python train.py --model="multi-label image tagger" --horizontal_flip=false --norm="batchnorm" --widths=[40, 80, 160] --lr=0.0025 --epochs=16.3 --warmup_steps=460
Rows from block 14, named by matrix and row number. Rows with one number belong to one channel. Each number is 128 + 24 x the weight over the matrix's rms, rounded and kept within 0 to 255. All counts start at 0. Numbers have three digits each.
# convs0: expand pointwise conv (model.blocks.14.convs.0.weight, 960x160x1x1), inputs 40-79
# convs2: project pointwise conv (model.blocks.14.convs.2.weight, 160x960x1x1, transposed), outputs 40-79
convs0.563:130097084137137135137135119110125148121178114102147135148092127139169119122165076144078136105127147142118117142143142177
convs2.563:135129125125130140121111121155132109133131117172106147112110133153125098104133179131125151121125102106127106145124143139
convs0.564:161153084104137070130136120131106127131171180121103088138144161139112142122107095106138129117148151105148116169156153126
convs2.564:118137125115098160110143145153156129088102153109147179131124120101138128121143130123132162153141141121107117117120142094
convs0.565:082129120107089119160175127078140144141107162112136133176129130107121112121099106115075131119153143157144153124125110104
convs2.565:153136095151192129096111128174112092137121126154097134130109140168150117094110193135141143127113104094137088159115145148
convs0.566:120066164135114115108118130091093175136146131152160098133120115161165138111146100084116157155174117126121114128182083100
convs2.566:142168109141111105134135116166155098125125153134089124127147124136087132153116166137187151122098135132115128181126108116
convs0.567:115109127116135129108119103136141130212137126127122124115121133150104109144140152113139154111164171130109121149102130144
convs2.567:109119118112174160161082153088133131118125116111106128132140114105135150135105103131115098119161144151154122131119116156
convs0.568:117069183146109109148151147115180049152135136154172122125059130164113072121111144115070155131150122123118123134115128120
convs2.568:098143123145120123110127112156097183079140087120124163099156107090153139116129155136177122184125072118116133087128138093
convs0.569:142139083125124178142146106095125150128127128130120112152104146161152155076158132161059137095118161144097111137104134200
convs2.569:161140123099146125128150147135168117154120122135125151114129132133132131109104142101123170114144130115132153138121118122
convs0.570:166112110118135108123114112119140123159105169136120116112122142151106124092144109111145144118144143125131107184137136118
convs2.570:124098128143079153113139128124146125114148117118130144139118132136118089143137136169136119138119114125102139126110148140
convs0.571:096159078166124091136119092135130102114125114153167136112118117129140099134135145108143130177134092117093137122086126085
convs2.571:102119130126109132133132124158152101118123100140124136100122110101145116126164174144155117175141130150119108136108128097
convs0.572:109094107140120177153096120119098139099112149113100145109145104110135148108144124137151117177145128181112136177084142137
convs2.572:132146078128143113143130134148138131129110125149132129099142158088135112077100146100164144160179083112136133078083137096
convs0.573:125111151147103104157128151107159122167135088125133144134088139172122098144135125103094161111117155152134126121114101167
convs2.573:130141100083140158086151095149091164138125163126118109133166141109135149105108141165124112138144138117137129117140140121
convs0.574:112123103134141119133161161097147112107148112132128139140066147094140057084160143154087132124130100088069107109123173151
convs2.574:100105098162131122105167159117159112140183130136120162133075136109149060091152131162120161121132099101111115116114176153
convs0.575:130115136137133108106130127143103157183135131116185148137116104172131118143091123104128134123141148081111129175139119114
convs2.575:139119139114157128119128115118154097104142152100122092135146166132118201101105119122166096104118170162148095098152083118
convs0.576:131167129100144094138142135161125102124112187136148155175090148156106099130074138108107120137167119060124125110125154112
convs2.576:146153118072133094130153159135121116139131140126157142133120147125108095098126113109115153135147137092154140124109173125
convs0.577:148142139152112167117069130146145137073136126147144146158138095109126118124160147133116113159142150097104151132108121060
convs2.577:094109136103123116114201150124094163181112125114117116102139126168147126147119129098183159115133118165112084114168093189
convs0.578:169122182118153100143152093149141102135112117145143097120154137162143127129111148109120102192112112122129134130154133115
convs2.578:117143131149139104118147121143134159106143105090143119148106145122184141134131116154116114139117126121138158122138143148
convs0.579:101139141087113149066134121125126133183123138111164121120127128122112162116094145133166137071147159106151148096131153187
convs2.579:191087162157153103206107128132131115038144099173068109106136117130112124120208121110106099220106080147115099174149079057
convs0.580:108185091094124165131127144103122142113167170100125151190115147143158137173107156144095109132128194113099159150128133144
convs2.580:110158100110149144099128131091158135117178083122122145121122153123163113094121124113124149126142143113120179105114143129
convs0.581:083132121163101085116146134115112098121149088161137104119113153072112064148160134090117101114169078124138132112114120089
convs2.581:082146111137119141102142080159105096149088124137122131125139143081133115122145138130134124100133093133150125155102153098
convs0.582:124140128162124141135100137101115121106107134146148134092123137105146155193130129155143112152141115149132167125141124132
convs2.582:171152139136143104150142130145149111092146093144096103100125136124143108091127125106138157156134103118150136129153125112
convs0.583:065119116141106133128194101106139126142117110154154119137093129143132086135158149143072151111131116140118129112131127097
convs2.583:119144112127120119120135129101121109139130108142137122129140149122127134131132114141118129121088125131164145132127135118
convs0.584:179177155134144104126127140145140131134148134113134141123139121103100125132084095162140106117127068124154134098166143167
convs2.584:149119122157155134124101129133117160104153090107114074114146134111163164114126112128173109145111096154128119128150125121
convs0.585:135109154113135162118080089126086185125094106157116095100153124125132153148150131158143111142129132156126124138154113129
convs2.585:155103177142146136152078127129126184128078141157161103109157098155120167134137154126134143173125124172106123122155067135
convs0.586:158193115125176090083132117145122136118133131114083139127118176131103140140101159168170114087088118102150097117145124169
convs2.586:136121139116073134139134114154122120088152134152090128107138098095142110086192140110161194139075074104107129142127136085
convs0.587:117153147111153121153108141132111140141122137162078107108125124162110169116115117106139166114135147138120106199156118114
convs2.587:112146143067105118145167130118124115108143150137103138128103149109125111130159104091137142141130160173113147161124145095
convs0.588:132101152132112118136132134105145107116137101111125139146079110174124117128099097090095153140158148158147137116095073156
convs2.588:136144158085122089144130154148099102079098147167150112147119136106121156148106155091127136166167138132142142118119102092
convs0.589:143147098161163136121097118129099142090150084146102099109119150129163142103151125140126117151097081099131111128150160134
convs2.589:141182136135135147144147145134151111082126128133110125145111137099129120105138125180069116141149117117155160115132153154
convs0.590:080119107152149159150088099116122135129097100116117114095137115116195188146134155126107113161113152155124164140047130132
convs2.590:107102118152158159135119133105138140156132123109156134099156104136148164156127131120129121163148165161118173126069110126
convs0.591:147094130130134088135103121138112135124158105148163100140153108142124143151087150125160131145131133125116143090122093142
convs2.591:097109091141121158149149135105101118177145161132126124100151118126124130123149134134113105123087159101151153151119155144
convs0.592:151124148145169136101107125078145129140151092115152082152131165187111141138115089140103118117118145156121122106150074156
convs2.592:119116128125118132147119103094114125147121107151137142099118126128133122140155146113107104125118113118122094124138125135
convs0.593:113124143133142118128130160111136126190089158143146150146105113153069099098117077110087164113156129106134107117115134116
convs2.593:127123136059133117102114139128150080151108161139175148202077166129114044092115060108092122074191168107147109087128117121
convs0.594:161125096125145190151140144144128140117117149083117126106178148106139139105151147155096102150098127107125150141122208142
convs2.594:135111102130108120102115126152116116121123147103140140134122124115158128116134125122118120153120152123125149161098159122
convs0.595:068107155128133137110149145097145118127141123116150160156096126168131118180086121128076127117149160115138140114113103134
convs2.595:105144163073109101143167167137133088107074139147164105134150117109129129163121146096107144144145163128149159128099096084
convs0.596:105151130151122076149151136128129112115115130156140131130089148112135075150088141096152103153158076147098109108129114132
convs2.596:093143141116153131101139119139121134113118129088155159129110134110144119121111120126140098115150123122116112113129113123
convs0.597:089134113115141133159113149148115155147097147132095144104109099133130146115134142106122178111128153155117142189103145130
convs2.597:117124141148105127105143103118116161140100127118147122152136136128144128148138118139121113128127149123106140122127143117
convs0.598:129076121139114126117103084109158129182137092157156151119155112148116118133152158142137118130127132114111104089124137106
convs2.598:130120103161127177126128098097164131155126124142153169113144123154120127126142140167116120138107125090104122114098168127
convs0.599:132103135131094136127123094111159151126196113099163135146110110126134116135118104148137145136134122178103118099132139167
convs2.599:133151127092139112137122145166127104135092134150132159153089156132122103078114124121131150127140129109171072122108154106
convs0.600:152211116144135125133108149121133146152085120114126120146160124157119154121114128130125128105098149122136097123135109153
convs2.600:137183128130123098145108140105118159189121129126128093134185126136125154111131128095105151109083123082152170098095107115
convs0.601:100170129161112074139160088148130128112119100151125160132125121100168082155117138098118121138166104154112141127120129105
convs2.601:093148120152124112075129083163133116104078105119133162140101128100173087130152122134131130109150112140106106149105146082
convs0.602:090127139103131121120137114138131106150134097137127116147132115163123135132108140134111157122127118118150101108117156086
convs2.602:123117118138132191146110088117146107144115133156169131141145124166101137132133160185097117116110118121111120109111136113
convs0.603:124110134197145142104145139144099171111149073132153124121119139108122102131146118161124110135080091127114110107142149136
convs2.603:165116146170128127103129140125141160118144104140145102144118124133113107131126137161118122113096100132091115129172143131
convs0.604:086133111121084156123118164093093163105137114095109128154107124083132132133167126154111126066127136150125100143149120177
convs2.604:114175140101097087112168127138110138108147100154091119155115166088106106110149122127157145077119109119125110106159146133
convs0.605:097138131138078127146136134175126128126127107141151136149106095116141111134144181124094150121125126113129144124150095119
convs2.605:126118157123117109163087118158157130113115119103070125151102114130165124084087112120140185120127111140164099165112155130
convs0.606:129134138112126115169114093143126119079150143127115121186136137135118157138078130147106105104146148103144115149167110094
convs2.606:133120079144132112096148122109123128169120144103142152115107129189089113122138087127169141127132129122094099147128129144
convs0.607:150123180143124101151111149137103130143129136136126140141154072164108104170121110143155134151088105107177163125146129123
convs2.607:121137161158162114132122156102104165100118070098106067101141116135161211165136095106158103122114146203144143143162083133
convs0.608:144141142113101130137126097123140135133086134163123134150131110150107142141125167132146145118128156110120132143158091109
convs2.608:125134095121165121120119159121119135125141140129111127117165174123138128113129134116144129185120114107145136111097153115
convs0.609:070096135135114110122165127064121137146112113125151173127134145104130126154130179095118090130135100143112127062158118134
convs2.609:076092109150123147087160086076111157139099135090160194128139120123141138139136134124140113142150110151102103088129127139
convs0.610:077118132133113141081116117088120140148138076105138121159080129129143139144128135124072139071162168145127081130113110112
convs2.610:110123117090099130127145127093114091098152134145158133141149132102105126130116144109122090138124114157123127103141096123
convs0.611:118168108156145146132123168133121100131085125154098151112115086109117134112150140111154137142125099135126155147092135122
convs2.611:134156130121129116176128114130138131135138112154118128134119115140123147104132139142076148133128121124157148115142116135
convs0.612:077127098104093140131158100146108141121134123134096155128068117138138112106153125112073154112146163116109108173109150097
convs2.612:102131120092107149140132119119155118112107161155142137199097160132121097109113127153071117096166149096117094132144141122
convs0.613:155130140146107136114117104157100175111108077136082108102166109131158159161138142163181100169080113176141125150138130138
convs2.613:149151143181147156114131100131081201099114052120068112056183110140168167135192151150207097160087094156130112119120136155
convs0.614:172132127094133119130136106139130150134131188110122117171121156167095129088072104130096158134158152087117102150145145126
convs2.614:123103099134126138150141086109133111179101137166157154118180124145096129152163150114113161107119127124119097120104100083
convs0.615:106180122105128128097173126126085174134120109118101145147129140105122115137135123152131102087110128095144116124146182124
convs2.615:106155122089106084108162117141084141113142129138107146121134130104098131117127122135169144129131090118136104108139140113
convs0.616:108139103088130105137109144089148139122110138079117196156102100116125164148085093149149121119132164110144129142148145137
convs2.616:147187113105156156126125091137128153143123096125109142108141115144137155112143085174136121113094154136159150127131148127
convs0.617:111143103121123120119122127149083176103151172130095123144135139125111156145133127127138121102131127117123086153171127141
convs2.617:093140114123105151148144122138143120141129160159137157117119113124107113111129147109125156131138109110100122125127145110
convs0.618:108113127152129132144170092128174102123128150133102140107105118173092122133111105162153127147154130190065091172147128128
convs2.618:117066128119114132126125165091135098088170092131124156131118125104131111145146121130108118162141141152107117135128143104
convs0.619:101152140103154156113084130129136155122113129137107132135112127144091199100114117153134136103154178078139099152157153077
convs2.619:124117134149078128144125136142124117114159135112137132139113116122160086146121142152108127138119111155107155098099127162
convs0.620:173105129152144131121103162108142095141114126112169122111161125159118141144136153108134133145104116094133143143133096137
convs2.620:176159141140152113137070151148129119111156123120140128130136113128090172149120124155136112118104121129195123132195091189
convs0.621:089135156122114139124158145109109146173126079132167142137106103157130109161116095125105158090127163125161141125144102143
convs2.621:113158126111132112161123153095148114123140112128156111161120126110123108127108139121077119089114126163150154099134084139
convs0.622:135141133145090144104108136123141131162195135152179111136097131145140084126160130168123134129096140108098164113115130125
convs2.622:113123139100100151104114119129084123126101139146126129133132109143143152129122138119137112139123124127148152111131127116
convs0.623:104107146139161141149143128149119121146061109143140134100139140103121145165136182111105107129123125117130137117070127127
convs2.623:127082107130107179162133111131140121106107131104133179101122118106113153140152115134113119127167175165133137119100141154
convs0.624:115097136115096137148111115146138120100120124163128142121107129102139090095174149126123179126150127161124094142132071102
convs2.624:138117146089125122160105136112154102063163101106079132166112179119134105111118107117121143121141133139145077162118141109
convs0.625:115095107144134105115103134162122140117125160082130152132104135153130153132112145133121142106143157166131087189121101140
convs2.625:133161113112131156112107069057126101149152113192138099133188157121111132088161139108109116130104101073095134082136149093
convs0.626:108106103170145099128105144115115110106101097097113121139142147107155149129118117097115099131146091110153097143090119089
convs2.626:117146090140130145150157147114138087137164103122074142125120109137148123125139144121129146120115114120135172128054138148
convs0.627:109112119141115143176120099104132105127092109144079100132120147149142123135161213144095124144087135180123140144092134147
convs2.627:153141118061125133099116144142157136195094222164195154198119112105069120099110105137084162077164166075136122115152103133
convs0.628:114131105148169111102053108121131154121152095122096100098127128104145183129122134124163153126102119132118089110145109140
convs2.628:189138159120138147147114135160119111092126124153130093139103124131119129084130127139088128134124119105154129123142137152
convs0.629:110106130116174080117113130086181079149110110109143128142123175162097127186107136125132081130137161132126121124121122114
convs2.629:075111168116067110118099151148139104147134189103091111155118086104164130127120094124153166125102123129141104185120143073
convs0.630:106131133112080153153122093119099142106169131118116139144114093125123123122128119157130138130098143181127126115154142136
convs2.630:140093106124135149146105142144155036172092179143176163124118110159126114113099113102102121133138136122159146136106093164
convs0.631:151134141158125119133126140166127109148128141156140152130071124139099060127145121174160137126094102158118137156094114141
convs2.631:128135120139138093185125155110139116114164100150114091147095115133119090137112116120119119142130093139124123136136113111
convs0.632:071086107111108157097133097090135133132118096123168154150090112158168139139128129131096136130139176122115093118138120103
convs2.632:097143151051092136131118098121089135116080126137123141155117139132132162148146118124141124088131176173148102161162116145
convs0.633:115126143142134104136104147145167119139143120139121101096142130148141134170165141109131158138138132090123107129131139102
convs2.633:118134147132124149147140119139123147139131128147089127090161119144119137132148115117128134137132132108123131146121156118
convs0.634:119104107108144144109115144102129133150141140131109117136125166139134106130142110146126132122144151072083099168135148098
convs2.634:070111100098128174107133099143104132136087143173191153146143103107116115088129163120113132156175106090105125093125126084
convs0.635:138122121113134147107168081148109186141117115134116124158160149127123104107123149180134121123123122139098122108126167144
convs2.635:167151121127120151144129073192112123110098146145119127115165129112105112066102162164142113166138067128123106099082166128
convs0.636:152130141167132147135117131169139126144149122149155163125074116124104080138147117175142129118105113161107152126092101156
convs2.636:125120118145126117176120161118139116142150121164112092151114106152106087149131114136134142120101113141114131151103106107
convs0.637:201123107146185119134127145150096128151116126100147104084145142144125103093120104100129133122114105132154160150098120184
convs2.637:166130120124155137144058136147119111101147122131128120130148111129114155114137130157103119123132147118187150145130138172
convs0.638:177177119131165152146147135132109122068139082131102094120158131103173115119164133142112096158112078128152182102130156141
convs2.638:129113126105119089111123118126141102153125161113128125147113105166120148146100148077147176097150143150112110164123084123
convs0.639:083167130153103145155151129141142099142102125130107129150086133118140099152118153143101147098144146152134164158085140116
convs2.639:156087152115162129105110134134106167127151108102126099117185118118147166133160148112122119147119184134135135108170124158
convs0.640:077163131096118121131156134111154113127092156129131112151089161102110107156111165134102130103100128128118155100127144096
convs2.640:114127093174163064138122144114116148163155063099094129102150103169146108168131142108138125103062130167183138166122096151
convs0.641:193120141140124072139098166129126088103132123135110126137155096155092106135086114051177140163130112093157141135119119108
convs2.641:144160091096133120141131120112141146129147137145150133158106145113130137116137129136089150108130127133138136075151126128
convs0.642:099104110130113137146092113124099163122080128129106137083153118086183168143150170112145085181131125183120136148099167100
convs2.642:115128086159168147148107108137161153128132099129122120094162138113144146084148161119153123177150118129125124116103136118
convs0.643:142110129104141128145102106132132160150071085148124113120140123134127139154153148109124138101120150163106098120121084128
convs2.643:123126103145133102093156122162142082131188154085092139085131139079160115128145134101154140158123134115116164134084174112
convs0.644:123088129128115125102123137078191082154146130128143137156079116163120106120142107114094136109155159127130115122141094143
convs2.644:131097128121158137097090127107177134137105110100102133152114143165154132143145118123150117112141167134138081150129114125
convs0.645:086106126140104134122164107141120134184120143169175130088136094114134098120157137112117145143135120118109149116142134097
convs2.645:116153132129092111150153105150087160122130124160094134098153092065137120125153116134138132166098091123153138131132182090
convs0.646:079132115121102152142126127096133121105166161143145119154102088115117131102104149126110129125137124147070126100161123120
convs2.646:129114104134131138127125131116145130138135136142137137133123117128156123105136139114089135132152134138130135127123116125
convs0.647:094110152099113143124105104116148095150186103137165104145120127148102089108163123107083152125156150124124104117135083144
convs2.647:151095121130149118137122155131168115101134135115120157118128130126161104113156153097154156189136115156103084154117110099
convs0.648:176103117108156129140090100135114146120150133092126101103166143117108121090137081155116111114104144119147110134139156162
convs2.648:120131140120136098124136151141157137112091150106116152123142146111136148124119157115154155136134130155104096127118124124
convs0.649:124116140164134120104113139107115159125161107160140105122134135127132128150149108149143090117105098097104109088184135126
convs2.649:164144154131150119108093145109131153088143095138145108135109144115140142126131122126132108132115135122119109115196120115
convs0.650:082147133136088146107131128138153161129151143094109124184085113116115088134144082165094144082152147121122109150154147120
convs2.650:143143165151152105130127180153135098129103115130131136131104149140146138136104117137106144149113135093176119161138157103
convs0.651:110129125129088118136166114105148120144116160149158138135131138114116124125128159128139149123125123129099131104152107136
convs2.651:126116125160116143145128131099131163138146118110149110117120099110152138149144091144109132120129140163118155134151124147
convs0.652:098100120115093102128156124103129136147145114143144105138132101129111131148121122090107127116145116158122138090150102128
convs2.652:143090103130149148126123104128099135151124115133151129116176132146138147135145139110137122138101122151118150109094112128
convs0.653:098119181117104164122150135120162108150121134094117162146111117125101109116136073129113110086141152157119101128115126135
convs2.653:117143129120148138109116134112164119095105120113114165144094150140123136121141109140137137127183135153124087136131133124
convs0.654:154117118088087115166151110138121130147091148170098075119163123112110109091166130104154168138104105117119088138115105077
convs2.654:147129110148161103163158130141103132193109128173098084061165118164119126135161153075184186162101076144109112171130095143
convs0.655:106135106107167176164121110092118143136138127138128161106136128174138135131137102118096132173146160121117153142084165151
convs2.655:132153147149141150151100128141142149144090154120134169113154106132133149148103159132119126173140147140111138145101097147
convs0.656:141106131169117144124117141128095122101126118156156123118156115120167116160114113117135116172152118113143166140105132125
convs2.656:145143168103127134141117119151121147067125149141135114173143118110102142120096139146127094145155137126123165098139140118
convs0.657:138127128119131149121136131119082156117115129119148129114185127123137119119121123149123114154099111103123152109117157140
convs2.657:132145133102136116142112119168127120117126147133128122148129101127091147147126124135142123127109144142137132119132115109
convs0.658:114111113146153167125095125097109198121174116108133105117133131104209147155148112169115091138123118139119147132149143165
convs2.658:147131109160168138119073147084148158090172093109122111119095127117178168128113129167123100140092166159163146128181124146
convs0.659:117139113149096127102136128125099147107151119128103099153111140120117119123162136188120101084104113127108095136167146155
convs2.659:107138151092152133093149116109095153119131125150120119161117155133126138126146083099130127104172121087108097125143147129
convs0.660:107104122151082154145160120093152120144189142182139144101127125159120119175160138174143106129103144137105136119123123140
convs2.660:108101131105101132148139157119122126151125161169157122137141092149129117137121136097135161131138169149099134137124095120
convs0.661:098131100121086133107124102129103150100119143108101125122088140116145154129144170155144125129113144122100092150137147118
convs2.661:136114135122129108102152136123105107111147134175148115158080138144115107109136108110113135142164108106103108138153141122
convs0.662:107112129132128127131111143107138143150125174106100096127101098101080158123129076114094119091134144170149109162140126107
convs2.662:136112119152143139126109109140103156128113095129133087115196110112111162128132138132178118137098115167132121109129125086
convs0.663:120094154131121102155128135113143107165114123122152174131140143165137103175131103130128130146097162136167186127109113134
convs2.663:152154155110157090153102165102095110156099110125139097105146115189092165187104065117143128120106166153212161158127094147
convs0.664:139133154130153150135130123119116149130129114136152103103132143143134145173135099160129125115108148116124118108182117171
convs2.664:169117155146152075147133131141123136146110113132116094111166120150125180159110145116142147129072106164153122122185093137
convs0.665:137104126124101125131126146137109141146115146137125108127117131160119136129113116119163147159142125105107124208119130084
convs2.665:124146127103137126140108090119163119125123148131104146133151148128138131099089150133161113148119097119138074112139119091
convs0.666:148146152141148130126145153167093145125136110154126139102162150129133107122138132130162135193103084126145138119095175115
convs2.666:136124138138121126129169122201087134103123127110123128090142118125149150137155159112158133200112104166116122120094150118
convs0.667:114095145128114182117151160113144120152106160128181141134115137115145112158126172129072126145158139115101178142101135144
convs2.667:127107090169103127135126094103116186143162093117127151108175110088135119140148099172117081137071105130132137106133165115
convs0.668:154119126125121108198122114125125098119095147101115176127087124139081122130096112105104131123133163142162149131138124159
convs2.668:164132127134138119134119116167129123149121133126136143118111114136092117131151103120142143102132152156114147132082084148
convs0.669:110098171121120166106129145138150134146149095118159127160145114161137107178144125117079124140144145101108143142117116103
convs2.669:152148100105170140105135116126147117152114157143140118133152150121125164103110140119142137120162154112123123121127140126
convs0.670:179158095118115119128122104148155115114111171113102135152134117138140142116117121123130125120117153080103139170160155126
convs2.670:147085138125165156129133102137136124102114136129180149125128148203104087107111150146127107185159097120105086145126104119
convs0.671:117121106078133163147136101115115132103112152127143126140118118105105147096113107123129132138149169124117153093118100115
convs2.671:141136159097135134145138141141149096116116156112145140139132138101128136098114108093102141134156130116142142108123107137
convs0.672:097108143098123132160144143091162099147129113135132125121147149103135146151155173101113122113115122147145146064148106157
convs2.672:153098108148095117135128156107099133130149083145142133117152080157096111174194081107110128157128144092100163150135142111
convs0.673:123160149129108162128127132158139121091124156112102146153084142134134091123163157195090110132104131120097136146138191147
convs2.673:122172132133134080113134166092132123125164134131112097157092137146089149123131141099151141103113106135138116114161110157
convs0.674:103099115136125117101120133095112132128127139124136134143108160182154107138119126164121145128131123095131131154141153092
convs2.674:094068147144120100103179157134098151139090085114165124098124123111156128118143152111140134138097105139117089081170105114
convs0.675:099098156126157143127130141075134153141172128133147104167152133113093121115115098111097152130142120126099136059150100133
convs2.675:086100153127159136110122122115124144132173080153134150149161164120136124131092148119101125111131104145121103086119121143
convs0.676:087118145150113162133128123131134138149133132094145112128102090135124139150106133172111108107154146131107138114162116229
convs2.676:140140153097170117108104163103129116105120107115112125130108162127135124116159127109129139137094152119149144147131148045
convs0.677:131147173105156119148116179147123116163117174160122129157122111105047103095122111096114183091172115132144118122128121149
convs2.677:134122111081134138137130139126152076140100145127148157159096161142131089083137097079085132109198160106142125088087117129
convs0.678:113163121123126144135152148101120133152136137125086096110164124159094146117124120117145137103112128100126099151140156106
convs2.678:131128145137107115142128118143136114098135135117130160133095118114132120120137131112135138156128128153123144127115112108
convs0.679:171105155108093149145119128128134145097134119151119124148102142123123112096159142125130151131166145173122128119129095186
convs2.679:112097138135111126129165117120140090176092155122130120145136110156090094160152111126102134107081132115112134152119149104
convs0.680:117134158154078154111150180121127118127114126120162128183059112107122052129157131165058132105135132117127137119118145131
convs2.680:145106117138102140105129147129125091139152133147128124119103149125113095122138136144125123111105096108127118148138137121
convs0.681:102121112158114128119121095126131108120086110128110155123134137118132177148143156101141111134132153168111097137095110101
convs2.681:098136111129124134139171155100137123149124114133116163128140120125114139113139106096118157099156155126132141095097121146
convs0.682:129120148123129115108120160112143130137197128141136131143114108118106101124156121163130137102135111125112118095199139175
convs2.682:167104072187132142110096155090160149098177095133146111134078139089168122105166126191089127106096103135101102105169134168
convs0.683:119096112163099089117123121149131101124103121111104128130113147111143098116126150112136116101117113122132114166102155099
convs2.683:129123117190112107140128134145139118135153075121073120113139100145149128147149145148152146126077089143123145152100131137
convs0.684:096124139137142147127106119131117151143152157148126145118128070144098179139105122120139147149157167110119142163166117126
convs2.684:132124079128170109119135085127167100158135130111142126127124157128123119126072158128133093082112118137105092107102114133
convs0.685:128142180104105192120082156155129128136145121095141132144129074102132157142132095154151130144132163141164161147120132126
convs2.685:122105127120117149138121122171132114111108167120138120117117120058101136122135152145155117122120132132126133113128130123
convs0.686:113100116142074136125158123126113150124174127091158149165100129146145099143107090126075113142149145124110165133083153134
convs2.686:128102102124091195104159094149111128134098176124159118162143107106156106110124128119106103148187143118098158123095146155
convs0.687:098124117134098127088157152103115132129126144151119176137118174162150136160117151142149116135120108113136127126090155108
convs2.687:095155095144095166090133161071143131149153150157109179134113133156112119172171106153137138132122153121117187125067159108
convs0.688:157108170098125111136103140128146150122160146134124128153128090135096131085120106109127147157147142113128108133197120109
convs2.688:099117061135126169115171105101122109151117106146117150103193127135090139126143146135145132118113109118100121125108169134
convs0.689:120094119130074110152128114147137118111152158135132161168148103149112124123115146116135151130141130138098098142104118112
convs2.689:119120095144132151121169118123123149148093142144148135123150124126142128130149146119121129137142120123097137096121125135
convs0.690:160142112169134159126132124149112127083104081147123128120142120110148100182142131144114089163140113149133170146101104144
convs2.690:149131148097149131134126093114114143118134127121144131157125150174107110126112089150137091149146132122124130139122134133
convs0.691:133136096155114155100140167176097133159156135130162152101148108083125140114165161123100187117134121128119165126120126145
convs2.691:141114153107138149161088132124157069102149129119088129119168166104128139121122118123162130124143126164163121163082095150
convs0.692:144125130104092121156108133127161099120131153130106132142088118108113113076153127117143167117121130138118105137136097118
convs2.692:164119144125132144155109129083153117095104100133117124150141181156095122151109105162143104127124121128140077155125122130
convs0.693:126137114131113094133095112149149160097141112110124178157088084143123106164123155106123143113155164135059094128123123154
convs2.693:119132136146102101144148123124101144120092141115183123125104125114174100166102149115093153133109117163121171093111091129
convs0.694:090130115137115072140141151142117113131112123177141120136079096134112113131158170103113157120115108100104131096114132099
convs2.694:154118135175123100117130121145137115154115110110090110053158122155170157171111150106200142149101119163122109158127110172
convs0.695:089120153081133141171122148092131095096136120114100152120139135076129140127153146124120099127121137160161128079141137123
convs2.695:093152102124145099118123163078166126163139147105120139148093146127138172131101126129130143073114157148125124091139085179
convs0.696:126140124067134118109164088129106111160141150120115079121149148148079112108133117118163136088110165127111109167128131111
convs2.696:116139122114103107102145115103109135170146103149115083137142131166124110156162087104153126099098157184119126109121112124
convs0.697:127106137115139085139107111144129119136142154120139146106118111162123157105092130092153145131154160116109114162170102111
convs2.697:147136077126138138100129096144131121147130139127138124144126146158078125107125115169141117094128141112135119158122134126
convs0.698:126131088182114114115104131125131133105138099101112111118133139065157124127140148141104090130107107135160145112098175113
convs2.698:146127105178137128117146112144147124116147076114102119099137146135187112100132125144148138161107088119137143157101178119
convs0.699:101116112147132109140142151139123142137089141105136116109123108151153149154114147099159140133145128115128127139147095106
convs2.699:138140141135110151132143120116128101149110158152093142122152111173114156142116123107140145146147112127124111140112133131
convs0.700:125124169098114129116140165116167091172153143115168161150104105137093097180107111111118123101149159117118162123136129165
convs2.700:086098125169134104126152094108109150135167072129062050103174103149164146164134168111185119129100084172071145132118110103
convs0.701:133144148129147116091115127076152119127126128094129106169122172157085118127103103135104097096130143135154106106134090134
convs2.701:091103143158052141143117140133152119170122182127116139132131098081165110132133125162147145150094093115126117186099166094
convs0.702:164125131106180120084127131089119139122174108137171124156125172134111097112102071138107092116133142119155131061158111162
convs2.702:138108129110140121152149078117140137122120105134160119111139139134131124131116169141147098156121124133107082134131144121
convs0.703:126125146166127098172116147130090120099123111134112096097106116121136128122168151088111109161100097130132149126110141135
convs2.703:157132170157152130127133153163089091129112128149094100081143089158127162150161147105188142148106106131127117156139098164
convs0.704:126146101076147153135180123102106089111118152147158146148145149108126122087122118101089122151179129113125150107101133121
convs2.704:130151127090145105137149118130130109120119166123167128138119153101134105081097110094125124118178133121132119098122115121
convs0.705:158056128117118152146118119150108117133129159088153097108159132088087125103155126142097109109106151127143160153127135161
convs2.705:126042142120081127133126144152152135091134123073123148134198140098097120124122134128112129129127139139102111141133152119
convs0.706:117107141136086174114139104149151095145109155120179146108107149128122092106145136174112115123109144132106153134085118126
convs2.706:097141131101108134111145112142110100119095151139139138126157137097159148136106191084101114145134114089133145092127153071